config.yaml
model: "contrastive image-text model"
dataset: "rendered solids tumbling over patterned floors"
train_examples: 195000
loss: "softmax"
embed_dim: 256
encoder_arch: "preact_resnet"
encoder_norm: "batchnorm"
encoder_activation: "relu"
text_encoder_head_dim: 16
text_encoder_inner_norm: false
batch_size: 128
epochs: 2.8
decay_fraction: 0.2
warmup_steps: 210
Rows from block 2 of the text encoder, named by matrix and row number. Rows with one number belong to one neuron. Each number is 128 + 32 x the weight over its row's rms, rounded and kept within 0 to 255. All counts start at 0. Numbers have three digits each. After the name is the row's rms in percent of the matrix's.
# fc1: MLP up (text_encoder.blocks.2.mlp.fc1.weight, 768x128), inputs 0-127
# fc2: MLP down (text_encoder.blocks.2.mlp.fc2.weight, 128x768, transposed), outputs 0-127
fc1.356 098:097132120174115157139176122101119168174115125109142090165138136108174118151162168088156126115119140135147126141137088114130131132095140099185198156166166087178122176157102135188141172170169087149115072097110189158097190118183147143134110078103067110167148155096118126099142077114146129094114059119163112049121166119129080132102094157062108137095103110095188145076117114113114093103162
fc2.356 106:182182188157136134141140114141095124148132131154113115127113214102149132141111132118164173102133160167132073150138120082137160119129142083184141132172180106126118162121042184127156135063164126137146079122121096181103146093159131134122124165153087146143141120105094150070117070125124124100121084097160045064149115081176047191134118110117132122105097099123088162114142151132133077138167
fc1.357 114:155125130165116166124172145115121183213134109140160111157126144140134139143125171087169172113107149200130137150150100136141136154116134111166189137163155104160099179132096132177144168139156121171084059051106129157110155119190150150122128140081056139149148161109123117138143099094153136135112094114212090102105187106125087151089076133092114124080091109112154139057139103083133118094191
fc2.357 079:155195148177139133114143095132115168123145117158120103115122184101122114160126129120120116141114116187128089163128105087133136100117157100140164175190178125120085128102076132128170156079154095105116135081112128181125176119181150119132096125129095113162199123062100100140133113170098133124134117124144068113161078049188054222150128101144156130112065121132108197088123155146107084133150
fc1.358 077:136129217151099170152126113062087122146155108128132114143116130132141177078097149099178134080103172176138117128203103122146202145192083121118168162135120104137126142088105150167132116154135108165166126118107126163089156117135139208137137180124123139128079133081106170117115109119125131071102100149223133082132164059139131131127065127118127112090117090123110202088155123114151086129160
fc2.358 086:133157127192141164094151128137180171126117140164088083144114146064084131128124109131119126123136071048112128126091111143127112089135174157101117073104120194106170074135137139137131122087102111128087153125156160166133066121099076101098113148170164133140219096134193130127125176141139089123169191117058123137105128142108131190126146109211140114144129142156102098215131149123114131145096
fc1.359 104:130120126156118132151177125099124193162169124108163108139134123136153112138140160074160183133114176152095134136132118136126161168087108131181170173178142094173092202135088146173155146169148075169103121050102139151130168122192169137122158111098077116167149142078107114123131048129139133096115108105191101096104178098117095144089080166087108125075103106112171187087120114099121125110173
fc2.359 076:150225154157136143125150095134108168099122106157089095126110154102124125157133158131101145123128110162124056152106130089121161128121132086143174190197176110108112138146036145129153150080175091121100136106109135129131134107182139091156093151149071115129188127086068131129139106141110132137126078124195073129136116046157065209175146142134147133106079125139133151107132137150134080153163
fc1.360 100:126130123209135156106120130111101179185156128115123112196113136133151156118134175077144148114071140155107101151164128150127143155098128106194161138224140110177112158111104154161148142124168104194149081100075157150141139122181169119129128113083079138146158162081113128152128100103146114131112085113206106085100169088113113144088077167100124100062095133095165153051118108122118097119157
fc2.360 092:177179179113127166109102136126103130138120118134109099081102230117143113164153126125108160121122117120109053156123150106140155107128136125169135141155157143128131119136109125135171169080172110115107116135076132168130130104181145136108109133135115144190133135109052152120139104096143157125132051145114085100143113092160011250116131124144143126104060116089142181123132148130064117108131
fc1.361 106:140133132195123170135162107119134183179137109084154110185132150122179146142157142056169161116112143156125101137146133151133157153109112101175169138150125091162115148147091124197156156146150117179120085094097180138087149138169146139144129111092054106151140158084120127098132094108151143110119077118169124054092165102119046141104081166049130124109105088110166124064129101092119101093187
fc2.361 078:183171159159135128114141120141104125172120171153101121137109204093156138156099118108125189106152161206151074118108124080148152110144159087198122141201146089123122125132042168126153139069140134146126112115090148194083139103158130144090137166138091129150158088125081142106085098142133130087107131120120075076192098096149064209147110137113142123122076082105106160106134157129130108118139
fc1.362 108:128162155208121166134108149105074169176131123110140105177128125140142166167120162065189155110120150168151122137155126141121175161100150097159182151166133081164091162132101124177124153149180089167110068087119154157099150129168164107146140098104075116168184171086130127116128065114128139118090086127178126061092172075128082146112075133053128116090125111108138161088134115123127091101155
fc2.362 070:152160155140163124110144111140097146166124141149113100149126205123141126150123114103124151112129173227128060159108150093141137109113132118141108146191159123147076115141070165136162145050178119064127133102091131238081140085183155123123127145132108126163141125097092078123106123145137156082119143143100077100159106087181099178148115116135124120116043105123103133133122199171108107114137
fc1.363 106:144123115145119151197150126108114207172145122104135092163126136131164146153141155058176154113090133169118133132178132118162139161117139090168169143162152095180082163177112137172138149152162085180126077080097141149104158135191139119135122119107082123150152157096102094110156056112163128096108095121200126094093182071121081133106064130099121122105129105082161153059120095129107114077165
fc2.363 078:150183164169138135133148123135125118142119150152138121130105217095129131145108115131095176129130161187147086162124126077126136122132157116148167175172188109129090137132078154126155145057154098136111116128110117153087125100169137130131103165136098141169164107106061087130120102128109138122135110103129062109154088086168032236137107128129144124134037094107074151117133197150096092128121
fc1.364 081:130094107123125157153107124125134079123109102147136144156146147126137129113148082138134122129142108127161097139162182120153110217101160084096135128171155132106119131088122103121168203074199090136039151068075080151128159114206158123189098106096117089085147180107152177095143128104118118140109059111106158138100100138174123186136105126115136076129094129127204150092146073132162127097117
fc2.364 151:114059086155107124136185140133106105156123156126127126138133093160057134112127163170114110121142107145055110111129054149114121057135134149148131112138069163129209128148140132147158084212133151205147127146219119121157130122099152159045141131104162117099142086094134121157104095128111059083120127173148156130134161114103184098117150097148167129135154111126132186140065153114128097119114
fc1.365 093:102119153175117127130150158129090167171158104127148090210124131107180141156133175089167146075098158167131126156162144117126165177151110082191153127156119057147078183142111137123148165147140087157101097068115164121084155137202178151112132116071099118164165168103102121122151109125185141099124078102150102100120150119129052139157056126067123136146130105118138154094133073122128100092164
fc2.365 071:106159120155196138109142109198145178173162170125099111154087139108079079161085088090101110099133148191124118151115068172137121091162113122109132167101121111103075147115114128135111075091115084066170131120146139159083129077122132111154120156151135111171178096159121114099073123170135126105154168088154136120121097090229136165134139127136151110137105097198089155153134134177153064173091
fc1.366 097:129129142176127148125119148132150154147186092101134116164102133124144126136108157067201141118153170183118126170165129127107144158126119098160209152171136079170048152102090129169131151153152102151095092078083130162123166130144142125116122114108065127125145172110089106140144061115133127118126073119168093075119175088125121141118055144087106135101116052120135172031132099121115088096165
fc2.366 077:182180132142171121127107115145142177139131128129104115176098180079111071123061106101084110119132098201132103173122121101133159107140170097149131182119212129120113089120099142114150117071087075097117147127136208151118121096094111115120096152160129116168231115142079102118131110131110116129125138103135128126130088123216107175158134174140127118161084096160139140090145113183127088192100
fc1.367 100:126130128187116173141159130095125141159170085147148124156096114105159150126142151048173163114094180153115102147145110122127154167133116125156179162147140063169107180138123123178172163131164113183113071080104148135096147118192153130153118102073083119186141143098119142125111098116141132130101103153171118075122181087121087149112076115097090118096124078111185146052125103116107075125217
fc2.367 086:156197149156172124107170121163126163162123127150109129129127162107134138177111107086117150123121131153098078155126121090133133102144168098153157173166194092104080147124055187119143123031181089130121123126134173152097131093168127130146125156146077136175174100097086124104096070135122124105124091088128082104190062097174075205149103117135118120128062095122102136127153113171122091150136
fc1.368 108:139109121176123164127155136124108187163166101141125109157111103138152150160122157052183186088112114151115125138159123133124147152111123118157194158150130093175089169133086137149157151155149114190113088081092124184120187102181157135151121114099076127153190161095129125128130057104156114100118069131165135081100186085111094152082043131099113119095106134109148154065102097130124109102190
fc2.368 084:162183154119117160098119115109106157126129077156124118119128178110137115194137120115097151166122131168134059181100155070133121117119139080169174162173182127124101123132076128115175161077160085142099133089088146183114152119189149110124095154134084124167185128078070124139132104141115134136129098135127071134154097055169071227143141102134157123105052142099161151102144139155106093130139
fc1.369 078:117138144192161085159184082116075156137123095134187121144126096120158145129121116068131113121124166154162091138092116116162141124125128100161199164178164091202114154130102162147135182139165160221158072128089176192110142171159120154121103096109129130183138148080121124107185130127110136116056099091172085132153138077128088129120086143080123146090131108127149115075108116120122087140166
fc2.369 126:111122065142155126153118150131131166093061151105081117116138123126055112087101132130083058127136117081125107106117120170111088052121102106093151094142169193111154116110198087142155143127079127125142127154101150184147182107143188148135157131148167120123173107151135124144106137171147126167168139136112113137127124182091190128106095142199138121154069215140125136119074094114086190155145
fc1.370 111:134176190114151168114113158142197116106173083082146092120124096065119159156162134095127098089082104113114143163164097144146164136090133081130116089135114131116147143153109125171136152113179113096081167126117142088151080169147075160129087109121090147157110146051105176120104136108172189062188081125115183141074152101121131119076161136108097149157189057167134125157138146153113111161108
fc2.370 227:157120174086131150112111131135158082063135114114159128018103082108127181140166123135162126114075123124177159120169124138176142150082184102148132112140159139162126142128146115180151124126217100117106144115112118123137119193179104133119118071105085164189066141041127158123113140104157167079150054119074158145127146135140131133103160106119080135146200124126136142104122117122078139110123
fc1.371 113:136125121194112175130160113133110177181133113129114092166128135129159119137129143079195154107092140169125130132147127133113131175116132117158196115165147097178107165134099134176147143150142075178107081059100145167135164139186164151130143113081094143135164159092085120104127070125141105101100070122173119089092179094131114169094071140085091105060119086104152167066114120101118088089191
fc2.371 089:138209124162135149099128119125122179151144106154137120123121175113107097160140106128076129149115107172116060171110141099141122106113139113143163158176174144113094144141081117109160190072135071128104129084102124159118161114195169119128110132127103114172189125087098106149132089182107141123153129136136075123167096068165072204129127119130158120067019140122140187097123169150081108132144
fc1.372 083:125149135166135170130149137111107197155120122105146100202146157124159159147086153113192152100105137139106103134143114109139148159123096098129159141164136100166090172146068138161154190147165055169097107079097184173134143121181156150107134126064090132169140126095109134129152091095143148089124099101179090074122175101097093139123098196110101144106095101100123171042100099100116076095159
fc2.372 033:131167109199170137116066145140158195226137135133081142124067209085133106144106137123083156077147134192112095133114104133127144079143141145146130144113179118113139126115066130124121110109133125094139105138164142157102133056160137115111110176168122109149177088141082126155112118143109085149164111090153102074142103130157123219116103189165169116073062126137133167138130138144103093129130
fc1.373 097:123138141170125151115121126074114181141159096104145110165140124091181146127125178084176145111120181155116096148148122138150164142085127096168158159162142073155113164137085144143146157148134078178117088071068170152108142117203164136117137130077088140172171159099099142101118082127155112096143083114178109109110181099136117135117054138090130121077107111119170160030153127083129094113194
fc2.373 085:160208107169150128109121104128104162168142112166097194134138163128171093129122138138105108111119118173142125183117131110142128120156150117133120208139156099064059159086069149073142143070114096113138154090169133132099152076181140105120088139132077107115148106120096155133110102151060112098126132111131124145152051094198109177177122157166110129128052101133147176092170142148155083160136
fc1.374 100:122120177131103142129135088094078125144101085142165145123180134172200151117174151124191154132126147151112122131174112111154125145077117116129121148156139096192121133137102102192162160173165108163128111075130164127151157150177093110115091104100069109160121194059130090117118103051133147086130058158141148126140170135117066113147133144079111093096147074113150107085136130113106140029149
fc2.374 213:110164156099112119076105133123096198117158053112136151123127088139156133159212124065101167163076086129110120153111182129130136169116119155178092169096108127135107085200089095159125134175141092120075138071082175030123089146113145085129124134091120125171139134080111104152166143126129157131125083156164145168090174120089120133162150186135127129130140114092201104135115130155103139116130
fc1.375 101:127130147188133155136124147113108165186146101141140119152154133128156131167118170052182160126167157149114119150163127131131152117125094135194195143181113097164115169153067136162141171130147085165103083067100144178129163143157135147120128129104066158147135138093104127129136077103158109106131058121158122087103159085120079131114080150087118117092126092074178134037120100107131056097175
fc2.375 086:152224115136139120092155096163112198148150129145085121098114125121133125190108104066077139136072138163119083128099126091170128104120133113189181181143149118122075124136047125116164157074135137138121128073083177147098136085125145112158126154181114140148189109094086127105107106155127145126114110098180087102182096083179088180150099152111151108128070136133128139101132138176123115186154
fc1.376 111:139125133171138167158148155114117167182168111102123087173126170150160143139136169053170160129127158162123108138159139144156150150113141124175185155161153095164109172155077131167151148171139091177100091080102129185122178136165159132132131136099116139165157187077100122096146070107151109094099079122173112099087197083110118161098076141088116114083094092094141160070114121103113091117196
fc2.376 073:144183141139128127120139093117097158124158104152131124123125160140110105146139163111103119154108091214115064175109131094121111111117135096156180201152160128132069121124087154125175168082133070117122132113119141190119156115161145123112102123106097101175176122092086094146126111210104153108127132144137101127171125051151104199158111100196167136121056130100124206100100197132107085137147
fc1.377 106:144145123207130174144143122095125167185164114122105087163105136122155125128152139059169152084106130155123122147146120130129163158116119108173168135189141070163096174149105127187148143152174111177125085091112125161122149115208176123129116133100078114155168151093085109140149063109157140102111087120177104091102201115132084112116081150089124139099119107093134148057119085085132081094192
fc2.377 086:177172174151126136106139103118083133134137146157110120133137199120150133165119127124128151129133156212145091145131125074126142105121131089192142132178171098133089124122058162119163146063147100134120093089113110194101163126196151151119119140130081126157155115095089119126124080176134138110110118122139062083202099072154049205149120091136138124098074105089127161099123153119120090130185
fc1.378 103:140143134154163182121092133086119197147194141095153132169124127146158152161132184108137153120124140180134094139178127139147136160128155103150171151184152092187076170147080132159123155144138056193106101108097157147098133138165160156127145141107088132163148117095105124134150058132154123076134050098135107098109161071133089130087065174096063127104111092106159163106122075101116085122168
fc2.378 075:100157149120140131119150140127133162143150125125084080132120174123126107103136096161062208133144121139089050143127108095140105094138098132132130207090121132105078161133109124118141120110126091132136144119127134114075125070095139111160151155146134095130192097175089117109134173205123142115148154119208116163145103101159116228156084089165231090126080112121111142149130194156134117112103
fc1.379 079:119092138189112135131137107114110184129140077121124129150116165107195146144161176124171135127162163187158109136158154101138126122080105077166160079209136116142129175149096120179133202179131141166093079099102125166112145122118125168150149098125115120109146182111138128126196119113128145131128073126130071134135137039150038153131104075090106120071147099142154128087118118091116117077173
fc2.379 130:102074174110124104204141106095117122114135144129060109118117148121147183057164161151181136123194155107145129122145137140115138083137054039078104000127130105106149137168144133130125143136128142114166129150114099124124114128134134138141185119118122129116126130140098186121128151121137155136136124120130106116077154162105124111132137066155188154060194128138116133188111139083139136108164
fc1.380 107:146143127164133163136131120116094173169158100132169119173131124139149118170111128055177201124147136163109120135145101141135149144105131106189166143165164086166084148127118139176148162168150107160101079060112156146115179132194118118165125111099048112166147162075133122116144079108157139113112085114182106084101164105138063158102065135093127126102117047133145169088133109095130077094170
fc2.380 083:164183133170163121140159119204150165168128143158112100133092174093122094138113091123117141107141153156149043140126102092134141106141152082144144148160182107127100141147072170138164140054186109141141115101049135143078165070137127112169147166151119126145173076109089106093121117148119125105126128102142066103113081075200105195155126119134155103116109104183061134099114176131133106160124
fc1.381 090:163128132167166212118128145125137172167159106119151100179126146138134129148105157041173156109114162163132095139174143123097131168127128108201187138152174092156092177149069118130131109092145123136113117101098143152119156119150137136097129143070099154152168165104034107093119073122173136091125085110152132088102184114108097096042073142098143131110095106095111165123140118129155061133149
fc2.381 074:138160143144124147118119128110088144119136091143119101067121198112106094131175111142122122110123033067079088192120116126132090074147117151123086136095044191105136080142117108139194130124123105114147138080125132119092128081118140093100107125181145116190183107129176136115128168163110141121202174132127137183132133127147107177136138146195186107130122128134126150142114215127103141094079
fc1.382 110:132130117181087169138169130086156186179132109117134092167133154107175142139153144076185198113128147143132109134170108135130148169125130095150187150173151091156096151140102127148157173147158114159129082091087150151104153107174130146128115119084074112138179160071119135125134063101165119090128074117177102055088181113121081157123069147076095134122106107089181155068131094104127099117169
fc2.382 089:173184158181134129098143115128109148143138145158105125140127212103140119158108118118122147125129158207142075144118122086154126107128145087159148137192156103121080137100060139119163149072128107138125120080109121192090141113178159145128123145150089128162186114108096116117116103175122125101125137109140062107188090082185057214152123105133150113091037125121121173089130171129122086129152
fc1.383 095:092123129157111156175147087092087156186153136129134088137141137123143138148137156083150175125115124181124102141140145123121151141096132068143182160149162101170133155140133161179136134147158076170124079099125137147128152131196191142089103087076070122181105135078078122126135060112133127093107072131149112091112225121093049117118123155096117146063120079127138139068113122083119085112166
fc2.383 122:146189172159147146146143125157116146155139115131125104133080178081114138143101133116127163088139152161111065159145108107128165126132150103196161157169167130128115145127076159143154125088160129168141092126108125166100121075140143170138140187169136158170158102112051124086121054110133124101138063074177063051124145075157067199116107127106148122102100084141091162116120125139111062136155
fc1.384 105:116105155162120167116136120134122165176125117128129091162116138139167140147139137066179157108108143158136150143135129134122164153107124120167184164190146095144088194154103113131155163163173103158097090093091157172107171102187137120111129114099059132174162141098114092123162061093149125110110083114188111078072166108133059134106065128048114129107115109101168127069129098098119077086180
fc2.384 095:181178169179135126114132110135102123143130171172099129129129219100156114150116112133129166119138172185146066128121115068175129091127137091168139122191151106126108145120056137099159136063144131147129100086109105192103139114174145147121129142161082139144166107121116132106101095159127116097108146103124053091186080101176056205144125109126141092121038125114106158101134171121129111128150
fc1.385 103:147129144204124159127137112129126190191150105105139087155135132135156128141125159035162186111101148164134142144146139125131183149126140140135179143166141090203099167156099120166147152152149094181121079087058132184114170120211143129115123113085085126144155133082122119100132074115158129120097081109170107088111177099134067168098109135080116118081112116100153148074150108099121110094166
fc2.385 067:133200148159153133112130100137122170157160126144099095103123220123136118178131123126113148129130134149122071154092138090134136108120148111144133158152173127115100141147086137125162158040174102103116121099103136171126154111192158106115114124132086142174179115092068106131130102149133148123132117129119065102153089092163051236133136117163158129098023129117129162123130193159094086127146
fc1.386 092:082102176140142127150148139133168192165104099121096169135106121054162155103144124153160141058203127151138105100103148121165172144119072065125122051226121112126128192132093127140118138178165120171120113136090130153099115116129105157146197132123138122130142119102129165117181117043135093129130072121123080129144099120158040108100132082119119124075135085138114168134119129131135099107146
fc2.386 177:114068166130117123164133094117130084102129166135058120120113148122144166105168141171172118128193138093169122084127099131155132080123076072088094000131094137116165145146131107131135143147135167160163138125115082123121104144120126148124194116142110131123118127141143180120130161115144148114128133128127081135083147153132111139137153042149192137086221135162100122185099150098140134111139
fc1.387 081:087182152146131117170208105132126155122126143129148112104142130128153128142153184110158140113120192128139107119175149111104128120119124081140138167152145087133066133105152163153154159133208066146122080154136153107118160136153165129162047061058116079156117126125114128094229120103153131137127072133183126164123150092133023155154142121113114171122134112112138128104102091188160101121109
fc2.387 136:094142060136112123104120123100108142099112138107108131096200101179121120149147135136062069174111079078099138120089136132136054102120111197118125128129075183127125091117180037128137144151115137113115136118157142117171156142144195118105118075124169126121143111107137107185129148161124133176127167183095163160155102150114173117111126134171167132158099208126178130097120147119058196094126
fc1.388 106:125138144213113170146139116126133194179131106128139101163131145122165143136115134060178173096110135158134127139170134116146146166103127117157192136170142094192075164126110135155141159145148111166100074079079148133129176110166159130137119101112084120160156151097126117114142063126168134106094067115179126085080183120140085153088056149067098134092121106099149132063131097112109109079186
fc2.388 099:191175162160131128101135104132079127143134145158103128130128209111152129159119123118117160127138167198153085151120121064161132109129139103174138125184149108132084146112049142105167135059135131130127114083112100195090145113190142152128128147146077135163163111113087126111089100168133124097115134101136077096189094092166064218145121087140142112106053127103125166098137178124122090134163
fc1.389 100:121168142164121139145175115098086175190148104153148116146153128151153146129142140070185155071119149145118128148173124106139140154124128076174200169159134070137105168151128138159142145146140090176107067075111177150131164122194163145122147099093079151164162129083116151110131115112162131107121027115165115082094175104127064129096096149083114112088090097108137128071130085100109104104176
fc2.389 097:174178207166143115125132119142112167160157140149088100157106196112137137131111132097177163092131162173132078151118115107148161121132133064181130138182151081118102130110020164123141133073145127114149119102115123190096148089161117139131137170171101141123146109134085160088100097136134106100129092110163097065149118089181064214137105124126114113118107080120081157128136137138167070141164
fc1.390 084:140133162186102120125206127151111142155138123134127099136122161116160158147126170121146131104133156109091127124131127152118133079096121087143151153188123108138127153145091145148158143125161139156121038093096131149106135123203107145169152150091083095138157122062136150104152081137108144105113096109227030128179140083107066152141099092129083152087074107099129192056093115105103104146098
fc2.390 118:144153089146131127131118136142134129123128097099102108111129158116064133162103115092085107105115096060084124135121155126124121070141112141092130140174149189126151091158185125170178120116087150084129118158115159154124162081135132129118133119104168118155181137097092081121155118164143186172188165147107137133125138128096187150114083125224156162113058218060122147151111149148030142130132
fc1.391 042:191203148137147123137136102128120150125128134130131116123134134126084104120086127142185115169199165039093176143155128122087159128202129136126136126226046147173092104120124149136109207157097147131163130125098197120141163112140118170143158086126097166089166095122101103150110116127099056160127146121138142153097109148114137055115169131137118128108117129044150087114088123127132130107127
fc2.391 023:094011094163133091140124145142155078200153133120122072141124126172105129153126128139135078120068127236122097155116123159094131139092145141123060086061136105114136103124167127165142076149124113149106109126180084122169107108120134083114142141138133142094099137139112090107121096122188065097155137104125172148140156146152152156123160130152168169119066164122115159163110155163132115197096
fc1.392 101:111148145203128147157140113112112158181137111124142088191127103091156143142126160097161182124071147149109120133169112144160154147117162103149188158177143083148088149120123120160189159143144110199135088097075139173123167120214208149111131135094079121125152168070104125127102086129120119089112105114164131062110140102089065125092086130109109109081072105118149152066133124125136092119171
fc2.392 083:166159141159155155124104126146104155179132128140119109106115171125142104114134127124138127124127105190105044139150141110127125109111173104150134157129183127126102114114101146137172131105174072078126107139121140165131141112191158114117109109136089096165165129067080130118151121131111132125124074148134087090135130132175042253182137106155146137117011082111132203113121140153120072107127
fc1.393 111:128136130202144176125158126104145173174162111131148097172123143125168157121160160108200157100099157173119126146144107134134155153121112117172189159168131082179111146157102138146130152146145100165084059083089166163116160120212169147123132112094102136156168158122113118098129066133127122092143105128166116078097199110112091146131070152040108119106129102079171158058127085120123123105157
fc2.393 075:195179147159128129123132099119076127145120149163104120114146210104153137155139125122142158128134155209126085172122129047147130098124137113170138144192160097124112117132028136149174147066154108126119116075113150169116155122188149116123114131131079120169179111090098107127088102159144135097111138136126068112187113084156066199156132122134139107127033108092129151098134146133120099111144
fc1.394 106:127125131199115185133159124112120178187163119124118094156140158128180158142129147044165175107125160168144123132136134135135147163126118128186165147159139088163091180124097133185134153147168127160098087061094143148122161122205152136127114124079083140148174178090107128120162072106128135126107062145176120114092188109131085133096093137087108117128107098091164152085129107069136095100197
fc2.394 100:175183178145135133106143112126095137140134138141103108119113201090142134155114128113117156122132167194143086151119115083164133102124136088164146141195156096121076141101045146127167141068140120123129106093117111188097143114183143160132129142150081130167173127112076131109106115177138129104128125111157074097203098084163051230149116088133137115108059112110108177091136159130126102128160
fc1.395 085:171186200118126145111108150143143076131170088132147124104122137127153143139162175146101147123105120101078097148181119128103127177108158069186103168186139137132138138207122186157146157108163139081127150129064093121149144165181062190097122104058058107164121154077128175103174111126123199118129111139142128119146133114072130159140154113126116164152178113113089154115161150137074118131106
fc2.395 161:182127171109096128118145133157141044140138092137182175045136102126137160151153113125125127098098088118120136141137176084132157177110173118121132151189128133130137118180137168179157111133138143115100112112103129100121117161151110122129133066048108133149099180000113123118147089117141222113143116138115134147140143150102160115147130096163070188116121141056127173110132145143099118112109
fc1.396 100:132148140168141168124153128111112204138155127130143114146099119128183144131125147093140192122114170186129126169131114117152150167075137122165199166133157094179084167119090135163135156136167085164120124058088165169098146129189174136121135106122061128187143183122092119094170090130164113091127099128165109106113195088128074141109105128069110136080081106101167136075116099113127082117185
fc2.396 083:171161107172154114105127121139132131176143119190130230132126209138142085155138113129117132123091120142161136165118132112153130105161161133106113172182145107048064152112115125077130136039133126115128167090107120123091146102203158122121100134119095108089129115115110167120124068128047130109133148108118143124152034098178123178139122105157124127129083104086115172104184168160136123144102
fc1.397 106:102143105179103135177170133119138173156138106121132098150129144149125141147126139071157162114119139144128118153119114139125149156110142112154192177195148094170103164125099126140149160140167094173111085055101134172113151120201156125118137114095069130145180157095124136097126065107151120108104083130197123083075211079149093166109065133077103122085107086117140162080129085093141090109193
fc2.397 083:165204154167124132115132100130095166137136105159132127112128199128141119154137121109120137126116130175135073177118144080133119106128135086159180156180170113130051132126074157128188160052167089119136123106104126178105158098185157124133104136143084127166172113093080118136109109156100140107130103125127069099174081083181057199150124092147132136103051133120124152088126171141105084138162
fc1.398 102:131150120135137168143130149101115171151156118101125085191163143127132130149130142076181178116132153172117156125148109106122167178163112111165190164147152088182097184133103151151162185156195102163110101077126153158110149164182144125123140136085078134167143150087081093122116070124184107100104095125177124109107148063132071123103111161077105106094147088106163134056130092073128076113162
fc2.398 073:180192154159145113062114115161138223179171128143092094129073119114137148171124107054073150117109149165163114122094149119167146135100122137148101169135134124126075069151049091145144132103126128090131133077063141120091134055147168098137161167159098135131169076131053109120116138165141132113136132111213112111123101098169114174159120159151166098135097115142095132127124155156117110144131
fc1.399 106:145129127179138164138117138135123161129152082128151098176110142116155162117148132105160157084096153137151141123124129117160148167113102147213167149178144114156090142164079108153158140142168100165112115066094177155097155123204138121126130083117034125128156167123116121095139060100145149119117099130133106079079197090103082108075049158088094142095139095083142140061103104117101092115172
fc2.399 081:142170136132107104077146113103101125147107148160096150100148198132168113132130128153108196141120160128116041136090116078157096101131126141125145170163141087121098149103105105108157195106143109144141120113123140162118128101166140132144126141149103134144145094143092110138097146152108111117127127123163103148176108122130052255139101117182163102132015130080144154105159206082105139088132
fc1.400 110:136127123153120177126199151112091173201162115137108144153142134136138114138152157090148194134111161182120148142136115147128148181115130123146163134168148088173089181122068140153152153140174111152104070079103151151112159117171174144127135125103056140140158158080106113137156053114135098126110072107189102082102204081117087154121090132087128137093122092095178168068148114103116102099168
fc2.400 086:141201134169139149105143103134117184147148102138126093115105195095110103187126112113107121124098121175115091184125112101135132095115144121140180158172181131123087133119087127148181163078157104108102136070106145177113162094183160109134103131142109110172196132078082102139118099162117136098142095118166073113140108055199078218135143129138151126113064132139124184087129135152106072130136
fc1.401 099:123126134162141156133177118099126176143160116135137094141125137130184143151148165110153181127119151179081102147142145130118153168114112097159211138177144092184070175125104104161143165151148127161115080039107155126094158125179181137137122112125078128143167179140110120137148089114171125091121094126176124067096200084121091149086079146058103139092084104107160130062141118112122104104181
fc2.401 077:180199125137144123091118125137105134130159139168103140129132218099138094180125139148102168126131122190128084161106122084125124133110162115136150210161138128073082125102087130108135134068143093086135142093131135170102160105155131126114122147136093123124151103114123135105111118149079124089128148091149091140149070060200081234142132117196153114115069119105102205104149175143148096123112
fc1.402 115:140127147178113156133134129084103198171167122119148106169135145100148132137135148071172152110138134182107122152153138132151154166096130139159187166157152089168111166125111148162121156146141102185108087077086130170121159140193154137147143095104082137147163163096114134134112062130164135111118078092200126048083194115123092134115090135051111118092113099071146148068110098097107112118193
fc2.402 085:142167123148136134116139105122104153138148122152123136142144173128127113175113131120100138143109136208139079178139134081127112115128130088147157173179182120128059128128077138106166153069142080134115138098110122205094174116191179131152104125117086116157166130095077096145128103181103138123120123142123078114198063081177094197153113088144143127118015132123125158086117166153106088134154
fc1.403 107:135130137195138157134155120109125145169134096123139098150125155119156127135120141083160180085117152137123133155151137130145166169145121119152178155164148055170086157126116128160133155156166085158110077085070177149128175112166133139128122095075076126175182182092118147135129090116154109098107062103130082060089178113121046142120072155078106114082127106090147136058111077093139103106173
fc2.403 095:196164172174139112108143114134096136162129165158099120134126183092150139149105125114148164111149174203153107135102115083163144105129151087167135127190155085120103138102051157121164126060125139129129103087111126192086135113176134154115146156150081139138160105127101131105084103167142110089117143095142071090184093095155052207150114104139122115123046093099100181106140164127132093133157
fc1.404 092:137119148211119161116095088103070141151177111131107123187134165124128140148124145099166154119137140158160111144175149120134158205132111107169145155183146095177116137141153162118128154138160118133113116106078132142085151111181163127130058133139090132143160183105090121114154017057164154111121065111151120059093151135129094178095122152089100195134166089147142147099112116126131090095164
fc2.404 077:113131110178149138109125128136148182183157165106096147128119162157128112115139121087069135075104129158125122127127130139096141106157160117134135118078116096131077112087130135127139125118080110123140094151198195167124161110126147131118120162153147117179142076145117144185099114175107102119131087051148111077170105160181093236075099108135146130105004121101145163122132088127161108176107
fc1.405 101:104128164155123143142138102098110174178135100127165103142144162113158129135113130095186168095094140138110132160145118109141188169126120107160190139182148076155089187104128124180146168149161096194120077067102179173103158126220157139128126094112098117154182144083120131113139057091172115108095104097151100073109175116130065136123097156091086133110111105112161130088124117101135086113190
fc2.405 104:192177159172160117119142114138091178148137163153092116132107190112149133130116133100174141099145153207137097129104115092166141093132134081165150141171140089124081125098044162124152152053126141114144095105121115215102149106165123147123133159180102147129161108127110143110084126156123099096122135100146087089195078108169060214144104110135115110123061106120093171099124156117142106134159
fc1.406 105:130120131196135127130159145107096185168133104135117110149113116137137129161132162081164124096106159186145128122145124117115157155097131129175181167154132098145106216152108156196140143156153095172125085057101169153140173128197171110124137108069080128171151150091097137121146069118170123099111068141172119091078198088117086120093108133054119146089108111116146145068124092109129120110172
fc2.406 084:145184179167128126128152104139101132144141143163130117124132214107140125160124136140127171124133139202119060156124127084127146111133134102180140156184177097116100142137054162122154140054153097140124082106112116166106143114170154130119113151130093127147152112089093119111130077150124134109115105120167039096195101066179034199142113116131138122117070105110096171112129165136124077133158
fc1.407 116:137137127181118172128137147111109177186144126100132091160107134159164128164140152076175165104099131180133127162142114153139122165128120130151185133168134100168123183137098142171129174158152090190085063082109149192097177139177154135112130125107077140112172137064124124107150075095172125098126078101173114075093169099119099133108074158080118124070111095104148149048134106108127104115184
fc2.407 079:145193139152133144113138114121100162148125122164127122091120177097129128169146115133102153147133126177131064143098152087151136101108145102156156144210168114128115128149064114122168166072149091140100117092076129149107142124207173113122123128124100122178189117072066116146131096154136132129138096148121053108189095074165050192134128123125144125103048140105147181087122166138085091113153